config.yaml
dataset: "melodies that start on their tonic, played by one synthesised instrument"
n_mels: 64
input: "log_mel"
spec_augment: true
mlp_ratio: 2.67
fused_qkv: false
bias: "all"
subsampling: 2
layers: 6
positions: "sincos"
residual_init: "none"
optimizer: "nadamw"
beta1: 0.9
batch_size: 96
epochs: 67.8
Rows from block 3 of a small CTC audio transcriber, named by matrix and row number. Rows with one number belong to one neuron. Each number is 128 + 32 x the weight over its row's rms, rounded and kept within 0 to 255. All counts start at 0. Numbers have three digits each. After the name is the row's rms in percent of the matrix's.
After each neuron's rows are labels from the 100 clips, of 14976, where the neuron reaches its largest size: "top examples" is what is common among them. Only what is clearly more common there than usual is listed. The data: melodies that start on their tonic, played by one synthesised instrument. In brackets: how many of the 100, against the usual share in percent.
# gate: MLP gate (model.blocks.3.mlp.gate.weight, 1360x512), inputs 412-511
# fc1: MLP up (model.blocks.3.mlp.fc1.weight, 1360x512), inputs 412-511
# fc2: MLP down (model.blocks.3.mlp.fc2.weight, 512x1360, transposed), outputs 412-511

gate.703 080:150151162134106204131161115118158124112112160172072122150133125087133170121089085160116103125158121177122153153104093122148080143109148121132090147097211056100080121065113160142094089152111123094107155131147057172147126134119163083139095131154136187115138134126171145119135113164135114151106161141116
fc1.703 069:051129156149116095101094157146129149146126155065140184116141083129097165138194110116121135152096183112149143155136120129100124156110099177118161152130092090133133121155103150111116114148134137143150080154142110174101143123134140181120096119086201146094143157159118152113125073186178137140165130091161
fc2.703 058:109134138110120112136093080122070128131129119102098099098081110132159089133136122201118081119072130193129130087151130112189121115113090085091094131028123098142125102108102110094100092117124165139142143111112146102113114139127095167156169150129145075123132134103090083134106144107132099130153174083132
top examples: the note G (89 vs 40.4); sine tone (26 vs 5); tonic: G (26 vs 8)

gate.668 100:081136116094130149082107123142134135094122124119134129142062096179126142072131086141129136156112166156129096161099139120137146131099101113124166133081165194155077150091075139179169121147126144145092085131134159177078140197082134115076101092134106121091152140125119147134075128120138181164090127086144
fc1.668 098:120096111118077110109071103162135180097151187148177139198129121186119164107139159090123142105123162130160122151189141134117122144149147129098104071159117112136147158139176133098135136116130190187130153154119146157151125172075170111095104131100111133140158114152150148132129149126160202118095110143133
fc2.668 098:089109149135143052134152099122101149095131187113132118163144151111103107092122162145155135121105104069132156134160120131187124134115070140149195148146114073081139165102149071127102139117162146083137114104106107149098142130147115098124069171127159089138182138105087161099102166097207107064153146123212
top examples: the note C# (96 vs 40.2); tonic: C# (34 vs 8.1)

gate.252 095:061174204111105178121173126111122193081105144079077126128143037174073125102133061123120106168067097061088107133097098099093097174091141132083111175058067159077112182075103099103156119135088150132100092149147073147079107087125102161143060161136109143142139121097145131123128131172123182181111139122115
fc1.252 091:113106135145123147148077176136191172087155142071134099116099129167120142121147132119169086094165095100122132140136050139082133157119122192115142100151130128107111150111131047052170099160113109103121097122103077154125095114130180152151130099127144177160165125124152129179127129109100080127132120148072
fc2.252 094:128132137108159067154100074121128128104116150137176122128127091103132185172119153112140166177089114140092156154144162190146110113188176132182147152107074110112179163126100132169091101118142151109114110172165152125171130101145166158108088146104128078166100103121118149127109129155160164149134176138113
top examples: reverberation (70 vs 29.7)

gate.30 097:107110131152155133115148086135000163125141159118127142132134206157121120194163144132187159119115101129163124158125087144140100169159127125189105187190156181093134100114176161161088129113135136192144098120162129163119160151108117156141154182121138208139159185114090090107123178154150093181160118142183
fc1.30 099:112115205137153094172113163173139114107106149105118125148136123144074137112126114178097168086106061104150116135120110161093134147093177129096122132128109163139121117137184154203192149128077117129149095093145066093119087138048141102091132207093135123093112089206139121142091139103174160133115151138116
fc2.30 099:096121095110114093141147160129165075149079125120129116125175166181087144108128157089093148126160150064097137101105105099130109204159123120081143121142082056153123145147104084114060150199154120086098101146095124160107138080135109134036176088076117101125069128139166179120116149133133134133160102110141
top examples: pink noise (34 vs 7.8)

gate.113 099:137117116116163180105189081124133133137146156094073103129126066167095099089082135161065121146129150137104048184119125138126131110114115104100106113117115090082074087066132069101098108133112159078109095112137079177116134104122125137116118093103083084074164148121108164103116160148135118130110152099169
fc1.113 096:171110134099137127119156093113089093141092129140064197115214131179121074100146139091119112193121093077117111087102112160211187113183115034141169132102149100136126105103117077074066113156131109141155141139092136115123161184120104116114142108125182167108158094157174106102118147143207136147131163115097
fc2.113 102:178066127148167099124126096189131213134131103086166146148215158134173190120129118152155146161106122136158160165144153178161142129103166141107114112103139144087164131184084130135074175122161116103123162146140166128127116147151164145114037146142126113113155128173122197149123151178146122090154144135127
top examples: staccato (62 vs 25.6)

gate.66 110:067163152157139124126145121135119105137119119141104108113070093161073146182084137139125088157184122150082132117139120123089162137108150150059120194127095123138091109134120154136100086154111139178079102123120121205162094060170133097164141133093066099136145078102134076127082207133147123170153093109115
fc1.66 111:164165095116167144109086127085182101129142072123120153116078126120161108081126126150143124069143146148153105045097136096203111176186100118147112138146088078121110105099144075159136138107119090091109176139122163112121122187058132169106159113152201169157089151121138176119183047082116060168127156125072
fc2.66 108:182141171061126206117166121135107080118123113108161130109090054128148144139132114119154162153118142190144114133093121146149152118152156096163096103154136129050108132080180145123118136160165124147127150089145158128115182206128083117082131122133083153080136140136105134146142146146052156115128140159120
top examples: the note E (100 vs 40.2); the note B (73 vs 40.5); tonic: E (33 vs 8.7)

gate.214 106:156161137183162113146081132082119149158071100113150092146115154100102144126101127110050119111162120126087109227098118058117164161138051150123139087052116122128108119127185139147175146105114121206127139110110112194103092137081118100142083127156153135139237165138110115172166158109124143173114108076099
fc1.214 120:138128123163158142153095133117093134172080105121139145175103155120117108058137059127116133138157104129098127217114112090082123136184124119147126079089142099156116136119171129204154174154126099166155188116115078173099144211164105100114124186151150103142173176168131138135136153130119143148144082146143
fc2.214 102:102133076201102108123071067133150189174101103093126133037163103116117186114131089105127163115161136130113124091079065122135138148138114121122170167113095133130130119124113109153132096004122099117122124133112157065168110137104199153133100107128127161142111127097117113113130143131203081150123130111188
top examples: the note E (100 vs 40.2); square lead (72 vs 5); the note A (65 vs 39.5)

gate.234 094:101091129145135110100150073129135130127139127141105152077129085156126055148118182081107152127079118122145117106157149141149093150093122100151149161081124103058163112128056095116119096079134094116100124144113150104119171111148120152162065122090147156148147137100105143139118094185156094195142070115094
fc1.234 102:164144137173098118190101163147179117138165160115145116099151105176093143122137091155171132124132117164101146115109119142136121103154110177080165098159098099138113169130207086067111119151142194162116173093155151144159092107156206184143135094103146145132154054105160086145165112110136132136131151180144
fc2.234 104:026129129135138149097181108128066158156135140145105167120112109117136091180128106200124108152114075127084135096158111130159029097102168028180051140074146160139099136135061116151127114138069136093139104177133134088102106122116131114160062147119138137074112113132124158136118138160159156074132127118072
top examples: pink noise (33 vs 7.8); white noise (25 vs 7.6)

gate.336 107:133098255089156110091169191148129114101106180160129156171111134101091171078087123107134168124089139082140111159093119150140195223135118112167112152078155129138134104125076131219156131070128183130119126166120076140111126093091096079133069117130072162090151150158115175145119164162229149163120122120166
fc1.336 116:130159047128050131085079105137122114109141137117117169092168030192124077134159089112138137136085118114152078111133131102107071121107143136142172130174109132135120114131146076079124153170150144087173110125132159110131189195089142154139133085164139076126122113117152110131131066104086068099095114158143
fc2.336 116:109076130120109161125138136169082126178132122124148143085190171116187179125135109102142135147146135196124117141107166140108101067154115148088177182128137107136127128160124154113062147228155124120138127087110190137128118111139125155220156177125172110128140120101158138126135100101132142147187140117173
top examples: the note E (96 vs 40.2); the note A (64 vs 39.5); bass guitar-like (53 vs 5); tonic: E (29 vs 8.7)

gate.333 104:127130174110133107186100116107140148099145148176128130167150139066131180120113142174139128131117096124095094139076113087185189104133104137038176130123147162110117130097150153178200144139108170158113071109113147110104097138074118076163134102118180154130169112121142134138108155108126145150093130121175
fc1.333 101:103219110096127121105128138104180170088151136135133075124133144219131085117146101098150096168034132124135145111128123130119122165089120140089142097157132174148136113137056118045089099199136132144142135135131081146099133114150083111076127088111054126101164150075129108154122163116087123105179092105114
fc2.333 096:114161137148115173113153081145125166175116144159120128073163101103151148140118142188159089151092109184134110142170143126164125076137104123122137104161144130159109181112196127140160127164154230086113128024134201159155095140114169156123126117129087114128159141105142135137135170165130164102110090148112
top examples: the note F# (78 vs 40); flute-like (39 vs 5.1); tonic: C# (35 vs 8.1)

gate.523 105:103117139160139097108164091087135196162176132204110130086114134142126143094086123166147120124146126156116053117112121127225178183103126115084108197093145142099090126125095129127126087082058108113085130121123174150141125195065122081156157096123177181107157109112079106120103124175160110155117149103123
fc1.523 112:076151120153194201177111125158148188148170139107104168168068121111135159146140105188137142073153124106165168132173150149154172131117138165125159160126159081075147110138122144163100145138158062078125111169116129131144147123115067151154136146086079142147134178154090190103102121076090151121127173092158
fc2.523 114:164151129201120028118173163095123131135166159137153174168173103156097127132146115164176170147103090109126138149170177129182112149100205149145151129136150158135100149137090161193118130105145139128166148096146255135226127198137124152137134107151093110161168143101174135129154215143221174183118111160138
top examples: the note F# (99 vs 40); the note C# (69 vs 40.2); reverberation (62 vs 29.7)

gate.120 079:103116148119137178166161150077068146150110167091095096143096101079111156148130088169141105145085094173123137102128123126119121165115149087118152146153099176157135122133072094159129110143106161199150158088175128118168118174109134116121117160138138110134132138119116108108153226097100116134131138131120
fc1.120 068:151108089136142124129137123099100147183120154140134151105121121112134149173126076120139117150190077091140141073159140100106102118098194097173152150064153142152089131113132117178137118114114143141134160142180168101189121155151110127117125089154141149133132148126112115113148138153161080137135144119148
fc2.120 056:147181078165159217118138109111056117113095105081118109146097077118131163139136082081126147131150144086124136117146137123096153178152070142131104088182143169101117138119186155150123134065140079134109147106139109127104138162121176112160185125143093204173137134128092097162120091140079126146089030101102
top examples: the note G (91 vs 40.4); the note D (68 vs 39.7); sine tone (46 vs 5); tonic: G (32 vs 8)

gate.262 091:097168075156144116125073086083089158120117132092064125168095160197131135178095088113118075106132087122037098103156127058051051143052107141160124163102056126155076096069141160137126131096090119121064112100116060110104084171162142161128144104118124129169132075108086114138082138135161121118121151078116
fc1.262 084:133099255099108121111130174139145105120155158141106105152148097137074159091143159083123114123099182132145133168123087155177175123056150154057098130097131122113128146146139148138090172184134168131129155102139115034129107115077095106151065155083124068109190164137141150060115119127120089146149112151168
fc2.262 083:078203106177065115128076094120039178115134125134137140133164120171088137149115130116145162101071134163135117183133192144136057100084126095139122218111071122151137111128102122185142134123112112127137131145132075140126121115142183086080119102119087108125147137102197180155102106138111134170123058089109
top examples: the note E (96 vs 40.2); pace: fast (65 vs 32.5)

gate.422 101:141147117111140111165114170110144118123129148172124096127183181121122153124136100117112141185149115125116123125106157101166182092085141133189127106098255128137090123085102167145104155135213136131123140117145158019119139160131183071145076086160159131114172073103136175067114120135140073156095109131125
fc1.422 096:127161143146093122124180108164140129146122155175161134102108130118145196100077132137095155152068161139165145123165146169106137181161121169121133178054066157107133093144102097136146119155139133106113135164096148178163131116108151169121180116102140114140165163145151083125146142207128145153113167070178
fc2.422 108:164152135108143121165128172081208145111125112147122118168165170134138104105126121178114129142224111094144122094155093139217138131098157089132108129090207081167141151119124097130202116066122106178085138119110146095130107129100131083100168106116129140114184135128133133140135103108124078113072163149144
top examples: the note A# (93 vs 39.9); the note G (92 vs 40.4); tonic: A# (27 vs 8)

gate.556 090:112131097129120113081161161129121171101128162113135127150144078188106081084140128155159147110086114042126126174147155188169160197102137148125124135108158158130094091094137125138181106098144125154111111133084142145079127163094150104151115097110102164142219102097093175150086115143133096199105103149149
fc1.556 093:111129151161120105128154125160121143109146136097127077166131107160154121148164109102174152097085129183143125147189133143100124080053116139130144180131069167185131165143084102138194146108079120110180106136149172136161130093089099100142110121137109148142151158144131161146107133094160150087162084126106
fc2.556 097:136123137138097129169018155166126144142105187170144133173195139172118215119156170170106113188140105188133132151121132110144164168155145105136131112145165117182120132152221137134120136113142129085146134148128089186149151123136139113132120072088075133131175141131155137128127084126094159164112123140125
top examples: the note A# (87 vs 39.9)

gate.75 095:165130128114158151150133075162149174103099165182131124102134185128121133093110152163085133115119157134138130147142121084187185173185114125123073154122149126081124122163160104112140128122159115103115072130071150147114111101098138083123175129206157191116215135134140160119122143115153179131093122084120
fc1.75 091:150163111127167097136161137143100171099154161131142132106174115143149132084150169148186164079106162081118123130098105141147155185173183139144094157123141127148132111113129129187124131135138136070151134153073159223137132136133081101177103194169106188108132095162115187136123141112140155096102154147151
fc2.75 086:064104093176114095103129174139111147149102155126094115154112080144160126128148136106136125124130158059149122150133119086126063124087161131140114159100122154128127147164086064137082113173112157073126121160139177159134142140130081167155101099179115125164131125146130162122139136103187146131082185112112
top examples: the note C# (78 vs 40.2); the note F# (75 vs 40); tonic: F# (41 vs 8.7); rumble (33 vs 7.3)

gate.44 100:107113124099143184142136117145138171117133142220085155165137174166110128102132128130152077134066126116096127099097040098120139187195125104074172129104124110079069105124124148134161118111144090174129149096109122123120069180135114148075147142109134173127122138125099083096086189149121178125116191112106
fc1.44 097:144202126126135150119125151146131168139161189128154064154133138133175113125174212124136159125146168157127149219144126132128164113140100146163151123138095070115174158203115142132122177140145142117146173102163108120190119115212123110140147108113059136114149188142121162156095130151077133091203138158166
fc2.44 099:159142127042141155147100083095086124099159098175107123072140125076123159121130104106131096135182030103126146077087086149127163090149071177170146071162138123128131193130155118181121193138181069130107128116128168151133136064130050119107120156122099154155123096138110115142138079095071107132143171116149
top examples: the note G# (93 vs 39.7); reverberation (79 vs 29.7)

gate.693 098:110154122141133089105223140130084131139131170152082103154170198166127081103107103136005110115118107121081116109097142121091115154132115107185067150074099188150121113160111109120154127152047120132088163048146119119130106143099150091136141151112123129068140114090155084128148139136123175137083135099113
fc1.693 099:135164136116125113092139098099111080142078032156156102114137147142127050064081139097115098130138080113097110102135097095128118153120092189137092098208077090137077094141145090120140107105075123122096112109104102102157067112135169160094161125118118189103158083091101073104104120113133112118100132137106
fc2.693 102:113171157187169145129101135149112163119109081115169189139094150131164140096131098087120166151131103169172134094142176138130155142180157140167175164120124119116134099149122125224128130106124004085124152206078119174181118146093163114150212189106103162154110147122114181121124073109109146140165105127172
top examples: the note G (72 vs 40.4); tonic: C (28 vs 9.4)

gate.712 105:153104046111165190163137129161196134072155119132168126196210075201144099131123168144151126161139108161073125086112132148178159174180063130111172127180164111132087077088155145141182140153168167182063093124110081095119105112144115189115156100099080156133163220061086099176166220096129124135145114157178
fc1.712 113:112146137128161174108105183104134120107103160114126137088131164111150116072153133088134086104149138146131092156105074097098153118136084155149091165129155112175127131142077113130118114129082166165152073109147103109073119101104102127131154151199128114047103204105067030070108108106129142080110129126090
fc2.712 116:162141176122113142104070082130139116109132124190142107146123129116134145226098083146141114110149184163116180135124140120102156083131128154105179093135121127099167112143159088059096132126155108142126142214137057070118147089100123078084120134093141114154103112142080164151120106160108087125134148111140
top examples: the note G# (91 vs 39.7); the note F# (82 vs 40); the note C# (76 vs 40.2)

gate.5 096:124119119055105128096151079110067126120106167176058112164123071135122161141032151128071102150107106092108064134126152100149124129089146128123062119117119130137120120078139131140101113117081141162087118110106113134134128093126088115135098154116156098081173177103126145106136103120180140156122143135107
fc1.5 077:116094177082077130088126114159095109130091132118128164140119099129174166180128123141072125121099112117141130136120147102109121156095172101120161162080134104145158112127136076114107145099109111165142138133106104099122146130130037103117066179134137140029149191140138108145115099127165177122104174123109
fc2.5 082:134097140056146121113141091140162083132094061150115143099120119120155125132100094115169141144105120097139116123126138130119166120130149110157140144063185094093099144086143143134148104162136126147116148079122145154132117098133116076123150115104103120156168096080109096122119145140123101104129110180172
top examples: staccato (52 vs 25.6); marimba-like (34 vs 5); tonic: G# (28 vs 8.5)

gate.731 098:090141204088137087139120182092147126156134150143113122147145125119078115115108110085066154185128137135124143188171132135173187159128073124129108102010041105075136129131091095144162108128133115128111158134130072189132091142103179100177145136148131125158113173108082170105155120198120144143179131114131
fc1.731 106:118148086124107138172127105162193164058145129175145092125156117134132113134170072015143120166075129143112163157171101109082118133136061162142146142110091202063099182104186094100193126154155120141118095097121123100100059087138205129157117087172173107114161054134110129080170063140067087133150173146093
fc2.731 102:062145094093124117097189133149125099098124118126119152096139073147182113144111133124136159145129124131148083147168117136127070094114123086157114169072149121118125100135117123103106137163151081134103130136110187123155128143094122104071205123169150172118101090134173115115098099134117107162131089160081
top examples: reverberation (93 vs 29.7)

gate.88 084:132155141177118142124132112168141109081110131183113151116093137175170121082150165128120095122144139184121148100174198082122089137078101003155154174087120143119122140136132164197161107123089121131114124133161132122112153103107136079090189088086112138145129104158126105098131180118157177120097120094094
fc1.88 082:154095051178070072104151153122101132154136094128167134094083115113112056148148101173143125108127089123096136138115095140092060106094145085140115139122139134097113066081103143099125136114100131100116155122056147171106114131148074062097109131098127113159095097111137158083142184089147170127142094154179
fc2.88 085:060111145114129092170123171156154108118122158141126110130169082085062134130111141099162146132105130122116145132173168128134107093135182116115123150094050131150118171107162115136115093083135097148108103115095079105118143106135101086118105134152091113126144086132181110124126136146080068103118181103125
top examples: the note G# (91 vs 39.7); tonic: G# (36 vs 8.5); saxophone-like (34 vs 5.2)

gate.401 094:062161146131178158134170139086071217098126142136098112157096159193128156157107183128080110107074085137160118144154154096125144189109093117144133179085132083137108142121101120140124105052102114112100120131158097138098129102151063119115160099140126209144158148111106104123131133138156148171075139088145
fc1.401 092:163104169156138042159139156125108090131163176152129179020134149135169098106138113146076142179079146116148096165078169168141164159117108108128167132159142122168160091144083171111103123123099104151156138154071160159087158152105123098097100184124168102075105088105128140092127119181162134155154155114171
fc2.401 092:179102091138129072142104114121172155120135087114121133105192139107147129111147143157143101120127176132210109199118101140125168145147104143159069136190093152091157106131133149146113128167095097180163149117100216158108114126127159146147137098113183175142188099119125081176143151154190107139149124131156
top examples: pink noise (34 vs 7.8); white noise (30 vs 7.6)

gate.723 099:095140071094121141098108122141103160084113108131128121126106133082090088137089164153117118168086118132142090108093121090089109113150113123140134072153149075175064112086138121115093144133113161071091119085118104166101118039139150183118120060155058113136124140073098125126093110082152132111086123126114
fc1.723 091:152140155190134139165133166148162110106152164135113098133161087114112158090117062099144116167120132129139137221135167115129166135085212132090132160136171175132116183125093116192235153117125105145143167107126163070122114123105122092104109154088135111112167149180144146085169132143134119161140121137203
fc2.723 100:107163152042142221158176108104089121110162133157125092150163150124120109157106186082069154155096100134090130148104092091063071126164066101140097097128147116117103091111143179095084092203168173136095114098077105128121122178162174127130103100159167108130146138136136064094154120131082158138184074129092
top examples: the note G# (95 vs 39.7); the note C# (65 vs 40.2); tonic: C# (26 vs 8.1)

gate.441 115:109128190081154157145138079148108114125107084123122140159150101198110132129081112109048150155113208119115094153061100078113127147145089058083078126132136080154062129088145132097133128178155153146102096103132128124112128092128111103080082087076133096132127116156122102092084121158205153179104150085059
fc1.441 123:125132110087056143175069149200149191151083130158169127119119103091123194142109107154175133141137178150093148119131127138068133088139173140128163155147088135190111168138191079163133137094134149115099169140156100108181120123170191151140088130158157194175161106173140138132167089140113197126108167134053
fc2.441 123:122141151128144144128133132133090067139160128052151146117109089154223075138136149175100150134120166110154103095036152135158186165137079132205141086064106095120152112142063133139106148167156115130135108122140204172077136068134068146069132079127161109119116175136100130115121137122121037156132065103123
top examples: staccato (82 vs 25.6); pace: fast (70 vs 32.5); sine tone (28 vs 5)

gate.179 105:122147063154190189155155109136129204166129131092095137088122142125108182101118133139104100133172050132147127162092138114165167136102127127162124112109099124036105089131123075124148114113137120113079145092083157150126118133123143152121132112123115108152129123089103159060182129109119137107074139141159
fc1.179 103:175154136125097105098167161110097157154118126060146153092155110091143078107145086141073160141197128124128161147130110094114094126172061125133116103108110107150144157139131092094118142166143152081122120108118126122133136094150169111158131076080114084146092095142114094117121149149141133138128087127087
fc2.179 103:208108097100120112136116118122162061134109140117112098092078097122129102107137130120120105184158214119138109133187150143122127139056192146101136059163141099140154080127061168067129139133082137147107173152103098118093187181088156125094136164118176182152172157095078158114116129102154100147130040122165
top examples: the note E (92 vs 40.2); the note B (70 vs 40.5); pace: fast (61 vs 32.5)

gate.500 093:106120077135128092099109154114095167103103102133080076102089134127088113135138153123149089087113111096097147133168110129089085155132148134154105147098115154165093151070090104126115082070097125124101099129122157147091113121139078128144126133199131182110093091078135096088067123140122096103091224117158
fc1.500 086:100184122139165132089170129132132184159127100133139147147148146142155184113131113123128144164089139116147116133161177128156222088109098083132181173093090083187160152145070120114058158107175088017126104190085196122123193061112176113124135087077129150190117142127129171128066084149172125126133099121128
fc2.500 081:181115155110143124108137203096171097131116145091116104102162105140114118070101151149177095113142102115128113191109148163212166131077081124134124102180154149129103121104097117052176103175122112126131146085136150124141121126117105146094141122164144156094143112108162146112120107102194104114118091164097
top examples: the note C# (80 vs 40.2)

gate.449 110:146096148112100145094148102118154172085147103143048120130096115129110130084046095094137107154105142067173080101079113120102136159099090142132132143092154157092084109090134095160110112139154129126060130120101141115146139068138146133122062093185177080104168096135089119066108125152080076131080184119125
fc1.449 103:108197117146152139146172138143097137106160149148140091095142077039103165117173096096145115123133146091115143163139162136131233146139152176153127124142167118121100130121092130127130166131134133111143089124091206110144144101115065116152121160168148109143136132117119099107149101125184122132111149127142
fc2.449 110:157158102170191147122138082113080043138152156181133137082144095078175044107109130171155123114141180093118093069077173125138125113106124068150092104174120122160114111113123159070151152154134139096066165169173124134111141117112117173139128186108168215155143148096089138089147089125122183134098122162138
top examples: the note C# (97 vs 40.2)

gate.156 105:097119076124132062103150123104105122116139122149083118106105164100087094121086139126098102129119083144113110062130144109162148095108083104147174156130087184153141136107093097134127089130051135160124122043128143130142136129099122066159183075111148118097114177129111076175146125097081156142179116110080
fc1.156 109:144103139068137246165084098103160147114121135109152103154082085126110133125126122136179114142116126114123136132142060138057062171122126099114108119115199123106101089135167107132187121098208073171112132118099125057127106169231148175076081154132146156124160127183143170147118130099149119070149110098067
fc2.156 104:138129154122150079125145164125116127156115121104142122106107213167136075167150137125088103150174070161151131097163161134145103113067126080163141135094151114159140141122065124154124103100117160156110124060172138153141116084147117143155140094111071144088119111136130137105103155149160160162163088130143
top examples: the note F# (83 vs 40)

gate.511 094:107157123122130150131155125116171136110138137121079062134129078086122110166116071132200076153122092094148106091117065155126148130105136111174129146112092198115113099108134129141172097132051101152128128110128098087095058119121139105114125181155131067106090092146115114087126104132120115118140135133127
fc1.511 103:114165129095115109119095127149090146133144126130100108100100193112114140140179125150150121104129151126103120152092148127035128110094167097131143098183086170139131115166087134091160154125095145104126185103142123131084102147148141173189057151132133067122104074131135151070118121064142129133152111133156
fc2.511 106:137107109153169155158156219121128153120134113138094191128154117092111120142122150144149149087145052078162140166146200154196169148067122105132164127129239178172130149131119138179121164133130130125149119186131175142157137123132085122122173168126102206108107160149142164121133167153211145174180135157171
top examples: the note A# (79 vs 39.9)

gate.270 096:091129145169123129087110157109029180121077143100103120201094134114116133153090163163160130132099141107142113153191100149165118134120072124121122116099141117126093085090103184145091137116124123135076119136169127149130128138161096092181131140104113152134129164142145150068089094156158149140117114141166
fc1.270 103:120105174111132155147082116110155116094133160139135113175143131129126127155105075095094125183063106180137120101169160144188115131107129070107102119070167118113135136117145106180122105141129147176145117165167080100124144073102118070145111066126093090092164115127114117136132121112075091132162156127098
fc2.270 093:153155146115130086109121078136131121111160161082104105135191138123120185120106094171122110128082099174137139149125101117139105125141134098132117104065165164097133149110101115140086089143145110128131091101111131143161117024123122156169050048143186094114095090146114130153106168127090128149158130143104
top examples: the note G (91 vs 40.4); reverberation (73 vs 29.7)

gate.466 104:070131124126184138081115115063201129061154170130142167147151166147127090133117044082159121073075185141129091131114134131162152118140056080168142157136144156144088146117118076161154096169142096120092141181058081184092124149104141050198104155173117169112168174095085120119125141143166137165112114100148
fc1.466 117:091142131166192076111118134119158093101165150104144164077115186149173065151120102072151134108078159117162133109110157150170144117114080092184130068148121176164086153118102122193150122194158103096094153175087134175160137122210141105143092173165144140104095157150157151112161191136187159145173090113161
fc2.466 101:081106121102151162125124149106108125135103110135163163137090185151131121213162121082133144138126129088146105108104140114110102182153100136154141123138047130169105116136175105154173162099109167126144088165123171081071119161134193124125180104146099180119163152142128112149137083137096086119154161116143
top examples: reverberation (78 vs 29.7); the note D# (74 vs 40.8)

gate.374 100:142105191101116145068188130149064179089135166102074128068159114167108174122153084098152089125142103043142128161150096162109087123116141169131078145077166160116098133120111147164163107081104116132133099121119165124154138139161162102169095130152146167029145097180093129125063139146140077097120105129115
fc1.374 110:102191146111150108157135188109116142098184137154106108103119117120111160113139118045152119099113080092147151119115150121105141106087121127179124097115144173058097175134089117132150148134151146085131134088127163113139147128167154069139101065173169082128162076131119117139066073133074093119089115091110
fc2.374 109:133167128146132168110126047080170102144130139155126142143071082136119133190107118123134103115163171209107099105131153130119112141084128093106096117160127110107139077128128132124112115120129144127079169109155119115126120097098148170125125205081106174146136166093120129132149128159112124094084118151156
top examples: the note C# (97 vs 40.2); bass guitar-like (53 vs 5); tonic: C# (38 vs 8.1)

gate.719 100:108146109106114174149112110148062143118088183154070137178105138164106140118085123116093115178109078158080131143088123081085105156079131044141114118146150123109124095087097182168115126163104092117101152116095115097179140148115138115068110126093084113095195139088113146084136141102162202109109146078163
fc1.719 085:117140170177108117140125149121134077167129143162105086079117117131155160161122143106116099126138090210117163124092115048106157145111091126064107087147065156123127149105160100089130121150100108115114149091152102111122113111125101091118155148130119107143110117159105057122139095110074103148099134106101
fc2.719 082:112135144163093115142128126107089153184123084121117141091089153109133087159088128141105120130191120170126132166158107160149104117089187111131095178170058092092121111149056118126080090132134142147163132170143145169169114117145179138052107153139097091115087143112162200125142109205126169133169091087119
top examples: the note A# (65 vs 39.9); pink noise (26 vs 7.8)

gate.589 110:108124180150154163141143073083177147166141097106117076130061037102087134119097127141131107097167129114075085145059100115082123216134115121092107185169122122110084111077077087129148062070123112173061162121089149145098093129161090163212103131092092129170114126091109112099147124100140145156120158068079
fc1.589 108:117099109143116097102111173092080114125125157110106104105124117072186084141156147084146116092082149141128140153132176134154105127109119105062117145169097108132169187146085161127141087164064121094160062158160098105083143133086073077120100129132135147133090248091129137131150148111139145130156083114164
fc2.589 108:165177155206145116139134137109191196137150171101105104093109160110104071085123095101125096145182140120070168115109083128037120156139106135123163129112143108199115134100114105187166104066133127110153135144127127182134172132156115135160162144139135159175128118156080128107130184162205140110122168100181
top examples: the note E (72 vs 40.2)

gate.461 100:109085059113096226162100142165137161126169140077145151128079034170095117149103138169105142133158101152155097139060141142093139137172093064139164086128144105134111104075115150155101178066154143101110137084172150154135152127121109149137208070130097150052121220104124190107170091097137102181098125095159
fc1.461 103:078114127087155188143058087125134174101117078098134126132060102199117119146111129166097093084140132163113100140119140137087118133159100137113138138189082062147079139095152102095126156152118149137087068120143091183174121090159125181105170099137066196136102191095110124141089070116109134178122118103104
fc2.461 093:136176113126103140141145085170116082151118164169152135131071124158148169176124170120132126152116211181131105152097127113126148163186109171156126115174038137109141149154192149124127149190128139131135128158128157106099143115117144155081161113114149114123140135134128134135131092121129168124072139129100
top examples: the note A# (78 vs 39.9); pace: fast (74 vs 32.5); the note C# (68 vs 40.2)

gate.423 096:091141154157120123086113127117132146176122149073070137128127095160103124114090099127154122119117123111137109148130074092115123165080132147094124129102108143128132125120092134115099047148110146084110097124124076137157130096092168119078094102067107138111137101089113127072043159165140138098125124110140
fc1.423 096:216110104111146131139181124125139121111153122188115072122112065123108133097138068103108073097152116117091146112119105107095062177139106161102044113098079143113090094103129087094130114134112089120126165113099095153153087122128130117165116182179100150090111081119103118086182125069127118110106127115041
fc2.423 092:156175136094088120131125116169132073116136127069139121098154083051092078117150109111118115146137160083101110239110099099131111118108094144152058152123167135152066119100174111107188081114122156146137136081118090135121143156130115158184123158138099171106127136110144085124153129120107159113112133148118
top examples: reverberation (63 vs 29.7); white noise (31 vs 7.6); clipping (31 vs 8.3)

gate.312 096:100196102074117128044165099100029142095099083174085114115138127190112137121120077157107099127081130066116118113179132125168105085105139114174129123118141112163109140082093104139043094174113125131100133101086115124137145147120127081147131091151131113120150104081120099142148130191151114221097142111121
fc1.312 086:147130133108155090105133150143139113167137091100131145123172181111059175123111088116142122113164176122124160161104132124084163169131147123065165156079130178114122160148101129152149137097118174121133121144149170162144114129097122096104088193050114177214096118093098190116078127156185231093121116121168
fc2.312 095:115049172153153153090130158135124156098137159144135157100156252187114119117100133077085114182145109135177157090104106111136140165150067065137153095100165139100122115144187114126080158173152072133132100082175138128118120096165143135112172142113162188103113135154118153101106081155167163185110085079142
top examples: the note G (85 vs 40.4); reverberation (61 vs 29.7); bass guitar-like (32 vs 5)

gate.82 105:088205180165107087129155103160106148155122091159105149133174148163092113130151147158146139210130166158115113174122096136094198110086140126103093117070065099100116071120073114130125178144155087100129146137155116091131145173144152096099094099137111150111186153171144164113101073197150091151126088071116
fc1.82 104:151191141113101141171194096115144228120171128144131110133149064116082129141103140152148141130152072112152116122116132153149159112180110150113109151141123105130176092172207142124102126095148141076170089122152124118103131117164156104180159158148079087145167080101145090169171131138109130150146137131177
fc2.82 104:114182131057174104129102118173093137113125149168119170113198080099125094188121151114129102127100109083145087140121150115117141129135116041151158128121139086103146119119107099148130152123137155120178115125092102216096155130134102101101129063128177123118137136138112110136138079170173107212195062138105
top examples: reverberation (67 vs 29.7); muffled (low-pass) (32 vs 12); rumble (25 vs 7.3)